From a checkpoint of a small audio embedding model.
Model: 4.94M parameters, log mel input, activation gelu, layers 8.
Data: trained on synthesised sound scenes: up to three everyday sounds over a background, 26041 training examples, 70.8 epochs.
Rows from block 5, named by matrix and row number. Rows with one number belong to one neuron. Each number is 500 + 25 x the weight over its row's rms, rounded and kept within 0 to 999. All counts start at 0. Numbers have three digits each. After the name is the row's rms in percent of the matrix's.
# fc1: MLP up (model.blocks.5.mlp.fc1.weight, 1152x192), inputs 96-191
# fc2: MLP down (model.blocks.5.mlp.fc2.weight, 192x1152, transposed), outputs 96-191
fc1.143 101:466464540457421490549499507529480492502545480504529505518528509524516525509508464498469512533480497471501582479501478494493482477532501511452462512514502519482501506427530505494456493512476498500487516551463492453489471516527477493477491527501491479511539494512501461508500515469483521524
fc2.143 104:495493480449485489538525525513533474464548549483489496502545519532544540523527519495467539511455522527493511465494509511521485505484489538506533550507496498513502510531530526487487526475511485498473495498477466481521477529514492477539481501523519486498509498513552476520468470464500519519
fc1.144 088:473507509446483515533457476476471453497456495480518520499511505503508490537531542505538488531507497478523489469497499451534482511479457516517458529531466484472530473494507547487459459491462467518533549517555489504530503472528510559522516472536480506496495471492485492478481534495523517507
fc2.144 088:488455511500557500524485541514544498509473499487473501465532439506472527493505499465501493495556516511516471517507458504522457537517514501477520458479474458461500547507499509516509506534534496479506491488496507480499518479480509425480493474469513510503520524468529529554474495510525496458
fc1.145 101:509518521522495526496513509508471482494494518436516509461493478489501509465456509491522508518488538469486533509489488468505496552494505531459465484482452463539506506509508504533529484492484497467477513502510528514476492508522499467494472491494495462535522503537537485520499532480491509556
fc2.145 110:524527505513500522498541474506531469524516501500528522508500502472556510493496493497547546474491508499461495493484515511514545540509500511465452481472444495500472491507473537563532470552527526464485525519530500549510504488503536481511512472522485516528493503507505504470493534482506523498
fc1.146 110:474517536519501521507511533488483475516478510493521481513465457485513483465507484501532499492496526520476532493482489520561492538485516464463526482528522487501492525469488515532502521504518507489480550544499512461460510482534543496527509503476503480516489532516551513500515540524489505506
fc2.146 121:463510506491511503539544539521517489520489506527496442543481516495523474515495532530507529507502537522448507520474489517558501501508489500497527488505530528511512500465477498476518520466494476523506520497478515490473469503552527529508501514462495507506497530486522537490503526534473487497
fc1.147 090:488480524479447519490508511465482487483525528488540504477506505583500526488491511480502535492484509494569500511505514551492482521489481529473495505544513516421534492504500486512490481508478469456460512530497477459483466529477471497515458489486486510511551491489495486489486540501547511473
fc2.147 077:489491513465503453493465528525514459498515557528463502546503532457532507477520507525524523538475490513542471437525475492472525498487467522462477507516501515474531466487468477469503498471502456537512468486461519492528467510480462480497517527483437538483502469477540460484480493484493483498
fc1.148 089:465540494502524509512505496514486476487493481486484542512461458523528522517457524521569484526514485473488508527473548488507566548537481530473496490548497487484478497566496504506495492453507480530442510445530498471475527515506547545475499514461502493514464508507502534510515512519549550520
fc2.148 081:493485549473440517520502484512552472498523502526503475568482475491502520551508480493497607499475517489480487500461541536514487488495479542509515490485492546484535500461494529522496545527516498485518487525502474507497475503533532490499475500524542537541503479490524522463487494506512480537
fc1.149 089:431479556456452517521504528479489490487503513477503477518441513495461490518498510549497513540499513461561500549484516494510502465526475526472483523514485494462529488513479470509458469477482495526501497499545484490502477505530491522504482504477490484505513425499506478516475503514469519573
fc2.149 079:473535519493470489504519508515519477504511532491526495498509499501530520505526455531536530542488493495483497470481531521534478549495479518480481540480482515484537473507479531498537537464540481519493515531502512509518493508512497435506485508505485503474550486487501508479487474497503519479
fc1.150 090:502494499462520526499512486478504471488514524499512483504546514462512505489567508479503574511497520481512480522506467531504485544492473508477516460476531469486485506535481469525443482541546474491492488519495525488513475495511481497511474493512521490518486501516501483488455511499496490471
fc2.150 082:480475463456521505497491494501464527466513503489518472489519481477472487531496522513504556472491532506500495532560549519513539489532518497517496476476510567484496474502495490489544514544517503521508462511488502551479513489502561489451479494501525438531485486529467556459504483483542505469
fc1.151 110:506509478460503505484515500479490495493501519497507533488510491513477533504491501475523514507459532521520489481536463522524469524495496530487464507535473471494507475509496471514505445496523463452461473505490500514515470547516514501534495520511492496533530481480520496536484497470563479471
fc2.151 127:515495482455522466450453505519502482506489523540476542484500492498521530475496535514526553492472498517526491475539508526483500518491482536499448478552482501482527474515507499536487477471504477470465460544529497490541477517505483476514487510505475531571509484460531477527497491473545458461
fc1.152 101:531513502463483512509487483493460477502507543517529522491501474476506509495549502516571519488521472540480494461476502477523521510496485488449481441530510469512476474462472530539512512463464477524527479528508492485492509482517496500490429507474456523506485541461472454525504508497504493460
fc2.152 105:537465475474515496527499442527439496497503539543501475532479541454515516498507511533556529486495477532507503478457508496466553500531451509502470470491515521530470500464496525513497537483478464523510465528491549481474507504505483508521513534519451528518483510522511496468483489498498455537
fc1.153 094:465545509462466519504494467508545487520527468485485486511479507515502504546432504488496469452520531488512489528527552451553526464514522511500482486517547478512472484545529513490442477534514517515479543525518491509514480504519489567464485529489518482484490447508503498496518531497506499494
fc2.153 093:484550496479462518483495509504529509504519446549523458510457480445532492524525481487504535511507519497465545477492535447520494472436494516507497474530515518517491488472481533517542484492470548516527491510505544518510465493508543507516499516549498487497466496472501509494526494542481465496
fc1.154 095:519500488488497542506512491503447481464519514453507530447487491503501499451527505493503538481468484466488516476515486504477510533511529510471478527519507435537534510505510518525504484519479518473507497546532527513521485529469510524534513516514478454560489501535495501506464506491536545481
fc2.154 086:507568493521497492479482531461515468478522519445527524493504540461504474487513479492500532541477522507482514467513497546479471527533545441521513497460439455485520500462465545539494489510435503500543500499519507507511493456477501469494505481534507522512527494517505495473476520492486525503
fc1.155 094:489518538485498547502512509502506429502522553492541483461503505509513521522542499474532534527516489520501491500482512532530502524478479479491540520463528502531511494484478519513511521496515473486510496468515504456526547489489559487543462498492514467481547544531521535499486498519497493488
fc2.155 082:474493500484472527496491489494522479513506531525488487479511521477529458526537507495521554501487479517485501448474508516510550503504459472521506495498510511513487490474464523510521550519502493498529513523499493473476522471501573477528516488490513513464512548490521526471499508494444485489
fc1.156 097:508508550519423508510523496484479458498522526533486463505472486493528526482487531490514506496528482503489479487511560480556507479482527493516534471547525495516513518510517528491496526508532499471532552550477475512539522493473518491492473478508530436512458465506505546486510552458515517544
fc2.156 102:498494512515438457508512520512513524472496532523488516533502500506547515483485521511511568533482504527499517478518521503515484510463496548489497467519515542479526519490456478502491461496479489453529458513457510524514446541490458514482514523495500454506462446477486495523538512475517489522
fc1.157 100:502529486449470498473502482501490489506509448479545494498455506528503493513458490513516476471496497452521518509510510526536484480513519521513500509566542506474474516558529528485494498493524501527483543550483473516497497522508495556490516463552534469509501480501494488503503530493543508508
fc2.157 101:517537495491469502452496458499500486513489452505504503528478495531506481507475470527531548531488530440485518494475525516515492471511485478514458476506490529520479488452482519479557498509525511475517511534465507506519497512524531535498533493496535480547468459513445528445528499474543490519
fc1.158 095:492502503492476524494500493487467479505485505480527487481495499523528482484528500498542520546486490487482532499533499517499528492537501548527530522504503509466554493460467510506489481516497519497509500505495543503483538501500537522480531515547504475538464514519497520498469573497553549490
fc2.158 092:497454480480478431534508491467444520465502526510497515505547497481494494497488516514508529520484498508538483505554530526487510516541526522510487476473508558481483518485471461463494445550497501499547474509437523536479487504489460530440518533510494473546478497556509496500486508478511481495
fc1.159 103:533499556523429508534524488496553487496525498510447494490473452526515527535470509518484530520536503499490488533492532505509544498494507510468464508468488527461502520508532540525456495480536535453508496538480508480511529525511478497451503496526496513520488462524489483514502512511494487484
fc2.159 099:528544539477450517529509516523537454501519488485518463500478485495529523528491504512477531497528522490501504515461521521478475513500496498494486491479509527517498519538542566504480497477499502493518498537452505479534489531496472535535513474556486496536501436482497479520478495507495485493
fc1.160 103:525522516524478475506540531506481505496489493440497461518458510546477535535482481499488513541482526461442548525476509515511477527516529482508515500501436478486547504465483542487474474536480501493552514503517503463497488514533496529511473472498511453489530493462542524538492498520485507526
fc2.160 108:511540537528512450527530509469475495472528509478520466523472510519506507525531513477480505553462533524502459526468527499534483499529542491483523510529452465501547510474486509488499521525470518515540499476522531456526491458483499518518511494520482533540494517466546514477481490498502531528
fc1.161 102:517543533505494525453487563490474466498514504468533491483490495544521515489551490553497494501533459539473514492502491518518500484463460503468500459446469519504527532530507535497483497526520460498486507528471493513485514496468508549519477464503465518489498463459448525476499510508520494513
fc2.161 100:514532518520528501502503513492529454551480534463485505505476500515532509472502506512494547514528526512537524493475488509456498520500506460513491476481498527497502542507501533519497518539529436473515536518500522516510513505499471490475575488505462543540502502468495520499455521496495486491
fc1.162 103:504488510471515529492521498445515492515524525439558518507493528529516547506483464491520484533525490475519501533467495523464502519489510509463497516509532517482536510554520506466507504521505493507471541487525510471467504527491493535480496508487505481511531496481507502525499505520555508494
fc2.162 101:505486526462474535508518488521545499493517475532474503566490479497510530536487481491523561521511505459451506474463544517484472508511488560475489505492477513465523464472486530523537506526501513500496525508495485516471505530524583493491485497563533545531483495475532506449511486498548488501
fc1.163 092:511515509502483507498495491495477465491462523499516474483495493452524480471533476553546506516506476508499520487480487460467505524484463489471480477505526481514487520494467530538477499478481457521556485498493509498508516510552466512507471520476463496559503516491485444509464518508494477522
fc2.163 091:545482507465510476517479442496444476472493547535518478510470508468539528483493516527545556505494458569487478492466533486459554514505487511499483473522523517538504481496504519527487524485468480520500478539502513493506502517509476512475507528509451527504499509505509479485472484507521464548
fc1.164 102:534514516465432509521465511506536480496520479509497515510525496540470519514506487487494505529514501502487487546461514532485506505499491515481503537473471503434477500497497515503459504493546515500473440521470460500498520512512476481525465504487498518536557454495461471499505490478527485512
fc2.164 109:511529530474484523513513500529565432510498500465528524502526485511525515511506519506484511528502515516517489511453488521484494536516477502464484539483480516478497543543546557489505521472539469503501519503474480475523509501523464501536512455479471556530518468473523460517476480499507478476
fc1.165 105:545505494469519526516467497494497499535508511476523504449507499496512489510489527507526517465496526493494535532485480483496517516477533482530504474567529487502522492494518519512482524470518470486456506510504524497543508496490532484529473520494507502558543504489484514520480510465533534500
fc2.165 116:536493482485536526463489476525539471513556468508536503489476535458490500513505502512514531504489522510482466514489461478485472535481529496522456477555505489461517494522488527545530516486557518500456457499528550519526486476475524483479493534522492516544509517453502515499477459475498519491
fc1.166 093:516463504469516504508456457487461458473490506525470414489502533499488488494548524477476481479481523511558537542489486481488524465489508500500518466512554534523483506511505500499477496479506498519519516516495507514521491488496492509509515511512478530495499519533505473478440478501498492513
fc2.166 085:471482501446551499443456468527498512481480475495506510515500511469478511460518476533496560479507491460516533479473479458501534487471477508498509493522529503551452480503484502526518534495528456520480461525473514509504501506508499507520496505525495548515533494489508508497486498529537450522
fc1.167 105:505501519469476508504514490488499476514503502481532516492462512459489487490486506507538492504495539448527476492518499501480475508498498501429462486528480475522481529502539537572526482492497468470476493534480512549493530488482513471514468536492484420550532441573479520469491517484498523513
fc2.167 101:538496477523500514511514503513505479500559538509491517496496510465526496503529501480500561500497539527478512504540491517508498491510501528499476466483461498501489542481486496546514483531496545513496479488535536554490490451492501494476471549569520480523482523526538505505472513506478530489
fc1.168 100:469505529545496521544514509561504480500482515477466471496466473514507475515460543568518478526513483523501492529461543505511513511542513509517483512522488487480501508505507504502498507499511499514486489448523470441514545506591507517493479499478510510547477564518548528510469515519484520502
fc2.168 085:491504506489467474501532481511500501527537547519496470517480525489533494519493533521498556517450523522520467486512533528505496485464505554558524481530469525522514492502494481506530490521471491477513527480507521546519445521532523505501541515515486529517501503511477499466483494473477485538
fc1.169 094:511510528501489540539478490542466457467495531483511474471488537496504496492499535524487524531499453518483498543494491516501515517480532515498513531524489463530569493529499511520481515496486517500489523490553497489508528518496537536487498477525494489552507494543539518490451520505518557562
fc2.169 086:509462511467500519516478469456479489468482516502526469524518520466492511540517512466535548527501464564511473499475530510480526518491499497486519489476482496487514445504467512510485480523474517520550469444493490466478521468479539499519462462517474513499531484506549529498488434475518478501
fc1.170 094:484458499461508489523499479537486505521456518517515477513481538473482511554508513543533480530500462494506437526495537466485574496514508498522510500533505493453531475487459520499458541505493503506488462497551525471501509540472475501495529503484504502497515514478518524513517492506527556549
fc2.170 084:509497485482483460516510475482492505516511503544520501512488514484479529529532508503509576533459516572480503471509494515501523519456488530488521523494517533480535468481455514564537542514504506499536458491496526551458503505486532447505523512474493516526478483472510446463501464462501466512
fc1.171 131:512490484521546444459515494470509548524527457494508562523469471524526477509482523510493446482482480501477491473457471515490506502489515493483462514525479510501483497534520497453531542458477494542461498476479511479453496506495486518549495488530468525499518495508519496479523485492469514495
fc2.171 108:506515540462478519525490501511519412502508497509546475538472501470495526530530503490525609538495529537512528476484491511497516526491469517473482483492499511492547507470489562573509512537491481488546492531522519513508507461514518503505502502483499530541491467463509490470483494493544491511
fc1.172 101:477497509490493509513501500534508500462497523531528526509461512479502539500532474493529532501506497495495505505481501483542487507477502532494524520529510484473526542500501493488458511501488486475476488540488483498573504518510503518472455492497521504497499501457522524538508549488505515537
fc2.172 097:472498504503516468488505459507516506511484529531513484524526487479532471488508506507526562539499504493495525489481492493518511527486525534524489491511566544511518481461444467493547494499516437486525473497505511524549519500517494515453524456499485490505473493493513539465517513493513476516
fc1.173 090:513491490486510592487531492481479510492523521484516519456534518454484495471488498463528569509501523522489470496534473502496459522500522509508457479537468496526494487460503490551504464541492489470497457497487519501503460510507529506498457520563497440507499476530512483540500500516507505508
fc2.173 092:538482454534497518493526521523505526508505513475514514469529517477527511483516535521525530526511474508483505496502538526513529506502462509513478488500443507503466522523510469527505463516523491496493459507506545500487471468492493478508458518513492480519532495509505525487495470456516513528
fc1.174 089:514515471519480483457503479452507558486519438502534533519504518497505493525508489472537482478510479480490519468462514501474492529494551476488490530497535534496493521551504493466507537467488488546493484529509498505492483504496452524512459509515489518480518488516523512468558500527499520509
fc2.174 095:483508542483476511536492496526507441493479508498529455528489519483499504524500497496514576543489516514510517489473509491513505527492473510480520467503486523496543478481480534561521513503511487475548502525494496513521502490523540528494512477486491482565497455491498500456506507477541493542
fc1.175 104:554512489490464509488523522475457493503505491466504468517465515527473544549505493481535525532501499491490514520458545497503506504493502506468493520487466458504580505468497487504442460525460528495512478453537510453515459506522484564519452498515539495512487513457535519486471510543513511514
fc2.175 119:492491536523504511508530549492497515497516481478524454525490507513492512539538489476466559544495526491471491490464505533530523496483502490494531531536469482502529523468484509468477514532485512516523488502529526465464473475469515515537492482521554530502524458452547541509507492510499541541
fc1.176 091:466507540468498488498496498500482490515495508541470504550465509478493534490487499507500490495470502453474537530471530498524500442529475505499526532468482496520471509482483492487491548532534517492518561500495426477483491515546497562512494521509507505484529501525540461482452527475474526525
fc2.176 085:478501499461491477521445490506513501496511508498547476531515492488528459497515517542466529478468516515513503499498498489538530468473518525541473507530553493474458479491479514520507547481548484538523505482485506548541505487489494499487490532478494504497478506507530488484528522459500523511
fc1.177 098:482542445489468525477503486489519498491503483479496513490460480514549483503507463521536497462487501446519552512506519439513518484492485500486467531540492512524484489505504468476504496515508503528467528491536477539498498461548520547485480484511506492476481478512453535474537538499487512521
fc2.177 096:463480539473458489492486498519502470473551449504527501566503490516472493552521497500483554529475529468493531487487488504511490497479469537484493510516483531485523483455488540476497514524522521490517473525461511519518481518509497523516505502486517509515513463491526490495470487495522482535
fc1.178 097:460499497455443516511495482507521505468533475538503485489524512482438482505503485516467528507508509446504495520505495498477469490501537512502485519543488457444512474539521527475472467474521532523494508489518486503506438525562510488458452479526533456506516475479535483494491472506486520488
fc2.178 090:518525498484488522499522496499491468521525521544483479505495505464526488495472498490503545526475539523489506516515501517478490478495488496467488512518537543492545441485498511539545509487507516492480499524512527523481470497519591460488509495484502474563440478516516461420475465506495465475
fc1.179 089:468473517506548474500477501480495508471464477495511487520516479517479499482471483520481519519480501513466508467495506512518493485523521466462512489472472437532511494536514555519469471474505456549497518539470503475505493535529533495481532510494498487522473518521529498527472487508511537518
fc2.179 084:480490502433498497534490499498520488493527520543467458526510486512508533549502527529470596533503555528497491476542500512516534493482503548491479476506507511468512503510494521524513471497497519495496464536486490549497485530522526513479537510525506478531477477490479509517458468462542486475
fc1.180 100:510507492518505516494475527524506474476484500479456505480465533535446528449516504507519512540517487483518507489486514470489513534459501531515563489477513527474480484516473459514490453484453506491492471495488516512469468525505484478496525548503508491512456492509517517528530498490532515504
fc2.180 104:503557477520502535468465541499488531519486455461492528470484469545479516479463483513508537531475499483501565475496525494531525533449492513519517483512506501486465472483491472486526452469458531526518508508503491516498459510510522491478519506498530457507461479536457537528512465468540500496
fc1.181 103:536498476506500534481489459533470461497486515500504503456500475501483449473472560528501502488520508507499522506515490539468512510512543491488469483582515474514509526510518518536494499459549492511493500516530530510524522484502532494488498469512482486594517472477491479499511520483518531510
fc2.181 109:526548487512492495463476515493542493519536443474537522496480525494511440487536499519473492508463548505499506515501468532524437492492552455510476479545467495461490511482484535520503517473521476491491459499493529528546479458489499471496523500516529516524503498492483518495511487475480522503
fc1.182 079:493486505525460520507439467474528485511506533506505538501484547515496504519513519481447528485502524489485520505474503494556515472513529530507542508498536493509481478458463535510455486519508438461493529552515489521504528516526481503469533539451511505481504495502524514515524518451510510512
fc2.182 074:457497532460491515503493513515492433508515500529521485536522481473481497509522489489526569530504506538517507453483486520491524529476442511437485490469502504513552514448505495551553508499491497487540478529508506496527501452530522486519457479435480517519504456491499454487507471499548485500
fc1.183 119:466539509525507501473479487507510488520481518504477455510505458486507508491468526477488542511530552494492507508523548508546484469536507477531523479478515439495516493499489538530493469485510470504502478518531477470505522516535513500503522501470505451529454474536508501503473471487547472488
fc2.183 143:464531483538489485483495503477483543532490528511483477501522468493498501491473497484464536559497543481502518493506492495524493479489529510492535507493519476486525498511506515494544473474458473539534493517506498486551508533536487486506557468476511481519481448517494506484476453475521441538
fc1.184 103:464506510469436525526441536545522501485485472483495494528504475478515492465521494494486524504483529488518544467539513500531494470521440504496474496485470487481468510450520487510498457507510503504472480550483472512492514458530478486499493513495490493505484497563482476467518520486490490517
fc2.184 101:511496490429501485559521520525488490471519514476522461523520510502494521556473553534459559506500526498511534524540545502514523467526501508526519522486497537531501469507500496508499498537494522532513487495497503517490494490550490547481490514546490472529491501563514501475442488479508501509
fc1.185 098:543482504442435508495451472495468489476494535535493557508501493475503509476512487485504503494481484525506490457507511512522478500471482531462471426514498486467496513494499537546504459510499457490496460527476462521528486524514479542511473555486495524516464527484502464557502522501542488502
fc2.185 099:510461488474539497509464506564496485499452540547450503536525495469480539513500538541545521507498473496533486479483520506451521541514455520528502495532487564483536478477501488484495494461499468484496470524516500474501481500521505500490495491484452535546493480497526516479510496494521453510
fc1.186 100:469507543542489511511492559500496479458475518457500442530466544483458483523524478472472488540462522490496485522502507514513502526520509453490516537505469479480545538454470524491512519505483517508541469484504485500506489478490472510524523493509519487478494511468545500471495498494515535558
fc2.186 109:484498510519549457492527515474505496489469503468544489551500533488485481506519490514517496518488488507498460526457469495526526522520507454486483500485453475494540501480479526495497567532515492521540478514492505494496524474471478508525529477476455555464485494455549497475480508479521534535
fc1.187 110:495515499531471506505473474520511492492507576531515514511479515518519493462506527499541507512504486462537513504488506501520472515496518529508517479542538516476525528504518493502492511501479455470480485533488494496547500527500471488495498478497512482516495487451496530554507568462507511528
fc2.187 113:505521505524478465483497481495473508528465529536503495509484502499529492488515518520526528562493476512499480466495514521530512514474528514503505503528510548485543503481461495503509482484474447482543480511503514517535488503491489513473539468470493463488458451475478547489540522474528504529
fc1.188 108:512506497449429523531488510473500458479491535515491528493509465525477558525496491478511517502483554517509502517523534500529481527486481541504494475518475503470539491484483476543476461515513488478483474521495494513543493530528488493492472517489493493533515496491522484528516522491583495489
fc2.188 130:505477481462533461464454511527499480510457546559476531485513465499497536487508537523523535488493491518538468495533491526479486528464488542507481486546487518480530480510521481504494482463530461456467466542511481493521488518513480499503495509490475544554528493454529488536505509491532453461
fc1.189 105:489506491511524488525476516497478481482474509474496492508498515489437451495562503480474464474492500524530492530523482516523517542494523475511537541515503524483484486534482459505529522468548472527499487490500457541525481500493485505527522489481494499498471504541533476457490493504500488527
fc2.189 106:510482539472546506497500480496517495460495519449523485526521543493519463483519502504462536508481491507481467526482475482521528481494517462509474500492526503503504481532475525499492544533551501508510472489452504545502485512472508515477543454502483497484459482493513503460454460486492529502
fc1.190 094:504473468525521473447504497479489524520524482518490541497483509514520471535482516502504483494468471482518518445489514517483510477472507514499474516531507517484494497534510464481549525487512486522483504506487523492475472496517536503523481531511491528485511514507515518510538462491478485492
fc2.190 097:487502560461484517528485484502528410492517508527536466530519542477514519526526498483514588530475525543501513464500496504515521505472466520502505484496507515512537490474485529548509511514510488489526492519485513512539502468499517521522491490497505511519510470481521474473488495468538486525
fc1.191 105:476494526497514532522461514506505483503483471481508472500503509516505480496450536511509514503482473520474492510502489517468536512474555526478513538574488492475531476503506521532497477463507498520495479490524523500511529493477555487472496473518472513495465493504511523491502492447507539496
fc2.191 110:519493509477508473525486486455469489496519520509549470490519543505496517544555510483459553540480472544488468509504499531500510505453533474530557517523518496485542456513484520507478504480485526508518475468511513506489493487450494493514449498521480482525522503514534521503486457488503515509
fc1.192 110:469520520498477508506457515502523484491523495501435471491514515485470497541498505469475498535525577467506515498556496509511479501520531502503516452511493473478551519459506500486498448466479500479518478480545482514518483526514538511459491515477560439507522454500463508529528510502488507527
fc2.192 125:504518483483462505460492510496480534486515510525463473504502528485466521532454468498489511521496545476529508500526524517469486503524535500509487449518476514506555496472511492464515464494468521474499463502532495513515473548551506518472508502489544461529503446496466506497491488484497481520
fc1.193 092:506500505520460524491479496522485489480458495534530520497536479496504473477497499506520539523520500506553525487508533505521488502545494501514513517494502486487499554490493495519464433533496529498518507483501509508519510460516497562430514498528541484551461491511514494506506521490550528501
fc2.193 086:493470474518484455534485499518487512521506532499491525506517479470498501498473511519485505505498504506524531519538508515486463536525526496521524467446517547499491507478506492534503480524490491491520483505500516543475487497528498491452500528518482452537499541569472524494479519508518486500
fc1.194 100:518516526505455505551517535520493468478500539507478473494482466493496555538449521513500495482538561514483496530509558467534507462494514504497477499523464485510541475522521549559465518456513524497530485527528496530497477510524518529474422509506524444482465458511519481525501524477500490490
fc2.194 100:542514533479447521528505512491520493495541511520484483484467499477552511517476495470515500465531539526477523510535516481518461494482520514481470460516512488524503508527518531536460498493492538478506497521507495510510471524509548525498485509560520470511471481495526486523452530509449490478
fc1.195 088:478527502502514528515458506535542526516514485485470500475512497459486458488530487505503521570542504467525523505489520435485518522511531477491494562554515478499510493494466527486476512524466507540510508460533499479528539492505523510499476481539493507492488481502546538497468502496491502534
fc2.195 083:493498525498482495504474505486524431491491497528527466522502503496484538503501493488524594526483521533510503460486499498503491532467487540495536475486503522488564461489494563552501514478490508492529490536514495493493515495499535488513510509492520516517487461493531486472499474500561487515
fc1.196 109:503538515475538515523513466524499513513505495511528492505467474459449515508532523469482523492515485476508522536506491453495451477493507509505525514506505480503536502480505480518486534514484464498510506525553463554511483468517497561513439488507541475541520481501496500489471559494518512534
fc2.196 110:508523447479513497523488478540491508513493485474530480491478501468458503515499534489506522530501519520531504546490502469511492467529542497515535490522512483511526527509509498524504540503455455514502470482533481493552458503497507521480479487508509479561516504496484527500485498495528477539
fc1.197 109:521471560485564484483487507507521446492537495495542497484478500494521519508480523537480550487491489484473458516494479531496548507488485455455502491501516492498499497555507512505473529504541479532472481508521519499502471506494480522495498512536488517503495468495477555504432497513517540508
fc2.197 108:502528505463533481493507508500514492522497481477499478516467486530447515547506533525478581524485540512491523492528526487524520515466542514546526475504473511491523485506453502550497518496509472491508477477542500537509475495513519497501514510538521493535498475473502542506484482478532492494
fc1.198 102:520526446481488494471496494506506477501499487500494513529505466522476558544493457478512519488469523515511499475484486526549487505486479533517498452493510455499534514524503478520512470524511480483471461480539502485514473528525472523535457528502506517519528513484490470530498497532534491475
fc2.198 096:530477510442553517493490511559509469489461524518490525491543481458466539493474524503522573495507512518494487486515481507474503533488499538515493508536475502508546486503525513558508527477538460449472467561540480496494513517498515474505462468512502524546533478460538495514496512501531461489
fc1.199 095:467541522498493540487479506504491486491520490458512501523450525483472483523489496473469506509483521489505477494508471529484488515518487505480526529536520438500518489496511511539492497487478501504513500485571532481496469500513524524481478534502510474516518439529534491489493542506464544529
fc2.199 091:511509513496470508489471459492484480515512485527503492530509507474505486497506444502554538467482497517498504491514512517494527486517467520472453502468469521489516482453459510563525458511516525498518494528538519558512474457519512479496472535462449510500505471513448479434502460499501498510
fc1.200 109:508544504487476510484499500472494478476500491518544489508523501483520478513502470477459517550496485477469482511531512487492465473519513483482505520496523496486544481543519553476483470539512517515476495503505513525534508524540532501472498487518522431485524482542487474480471463470518496516
fc2.200 114:501508522456460544525511469472477476501529519535520484499500504487526465524492499486502497514484494517471491491510480501474474492501494496470461518503501510504489446499512561473521494520531508490493532507468473482514505521536566501503516459504494468505513514526486456466485502488500462514
fc1.201 100:488499515523471515519532518538489490457450494455504500523487462511462470518542504533488463540534498452505496529453530453498509554561498490541522531475485505458501520515514526473491478519536513506498507483480488495516485517502475572476518465486501492562493460502529509501493486518477522520
fc2.201 096:495507497461501500481511465507525456510561501523524479505501494474538501544538517495507534513503477552496472495475492491463541466478505501518475503492523509521527508509501539525501510512477490509527445492506534495509500532484512483531512511489473560503523486458513462530493457510502434501
fc1.202 095:472511508507479492517509472518502455470485518489510406515495491486486490516518501526461531550478512455463493538528472493514515489538500528457509514514533491494538477461433524530508478507521527543547489497500514528491507518512534510477525481515477497518456509485556474490495513514519545496
fc2.202 079:491512497468489450506469458462501495471506502515539527483515520508517438496540467516490489527451512512487527476548498477532459530497533469493514488470507501479505505462499519513523500507485499500556466512466497554526518487498477502457505485480508478503465491545480476480500538455489500504
fc1.203 099:501503478488518560469462534514513492475492466496486494505494515555511535502516538495535516467523491435537580494491473444511492460542480554514519493490513446479488501497476498526504472526468511526491518548546471471494544477522519499502508484517488519508468494501545497486514511496540544477
fc2.203 096:497451517454490529484487481528535539503535461514512514538506504534507520523497509497493525489505486466496520474480498482460529502515466517486519512531500499497418472497511541513504487518498516500460486501504526533460511527509542498507503496511512521520540506497499521494504504490540510555
fc1.204 103:461477511440502544502525498515476498507526467482506477473488527533482475501487536482480519475506529471523563520543461483535526501523532563498528517525534452507467532552502465503511468501518509527505510512500506543513502534487500510491531513532470501519505510528539474503457521511494511515
fc2.204 108:473462523474552502486466453482498496474511473473521498505498537518503500479519484515484544491489527470508524491493460484519552461463480491525510510528547473545435503503511521528494493518532497544476522516449545523504499486506532518520543517518472506509505516509491520478465495521534500513
fc1.205 088:516495561465505491547532481462499479459499471471504502481526493505493537518479440514468503512493542484480495526487505505484481480499536475459483533512488489507550524494517515509484493469481511505498533526481510529522477520553503467463463519510501485523537488513505466502488462503491545514
fc2.205 084:509505502460499496519507470489527495491524490515558480525494487473516458523509530486549566534462531496502491491521518537497509532508506522512504501535471510486506444475482515529522513518484511509519497512527511498500504457504591500466476470542492513555488486537521520429483506479499511503
fc1.206 092:477463514488452507564493503506521501489481511473510478527508526469474512499468517523462550526493530509501547492509493526510458513555519501494529456482518524476519514476493498461464509486497467475480484508481514494486511508515482483489481475481484456529526469548554484507501515484490480553
fc2.206 081:528531463435487515526521513540538473493516527495509492498519521524503566539507489508491576522488552509480543444474498504516489493479509529505481506527496498497523516487514498516499514516490542464515501526492481510503485532512474489501503521498547542510465466446491463499510481446484498523
fc1.207 098:481507556460500540519510491483508480496483489444469450533495514533485466502480495495490513475478543501529520543549475495528509443502486508502527517484528489512469541530491501542505483495519541521489534507513470529517479463520493522509515490503499517476489511488510456472470493519483540509
fc2.207 107:487508521511514499477445441521515502494477472495478503497463475525524520455465470535517498486486507442536527499443496468517505472500485517536498473535495464525420519481511527518521476516520512522466528518477508502537515506559488515507509522481479522521491532487486522473472527500536485537
fc1.208 109:513534529474505507532510459490466511527510517484523479484477489488470500499461537480503512507507488523498483529504512456479490526510545472460500546537462470520489489553537504508490501493495471501507520482512499487555512480463501521502466449545504487546502460522538504517480514500511496519
fc2.208 108:536490473521469480500469516480497487499514504495545497492464519472488520502529512445497567515481489546517485513523517554492476495488496562512517486490495498474524503520495479530490492514448522503523474472500523529504450461451505473520461540538473503536517500502520512497500479490526511493
fc1.209 116:511487455476515496542541494489530511474475542494481516478532496480498515457483457535482569539455538535480518470497473538527500496513543462496514456496490452510495519476509478539481455502444507463541496493466520457532508514525501460497507479489505514521479487495485483543475513478520486500
fc2.209 130:533503451478497535496497488542489539513480540532467502463492546491530491518536539538503543534526523503498519478512516512489519460520479503552530521526534509488494509498528487486498505494477520481507480517503538498484511528468486505494533524524513499534455493486498488501493511461469497496
fc1.210 115:517489512539526475473528489492535560517535472527508554517471486467528470506475486504514445456490473487488510473456494500473489507471515501482462512527470528509479482533523483424498542454496495524470513461505488492473479505507480510513475522545502542491518505499502525485515476531479476474
fc2.210 104:479501544463489513525487498506526422498517521509539466543485524469506513519504509504514604527497514533488514485495519509498507510481480539473498467493511538506541485471477533561498507529497476486541491507511522533515487463515538516494499507492506509563494468489491499468480501513520484510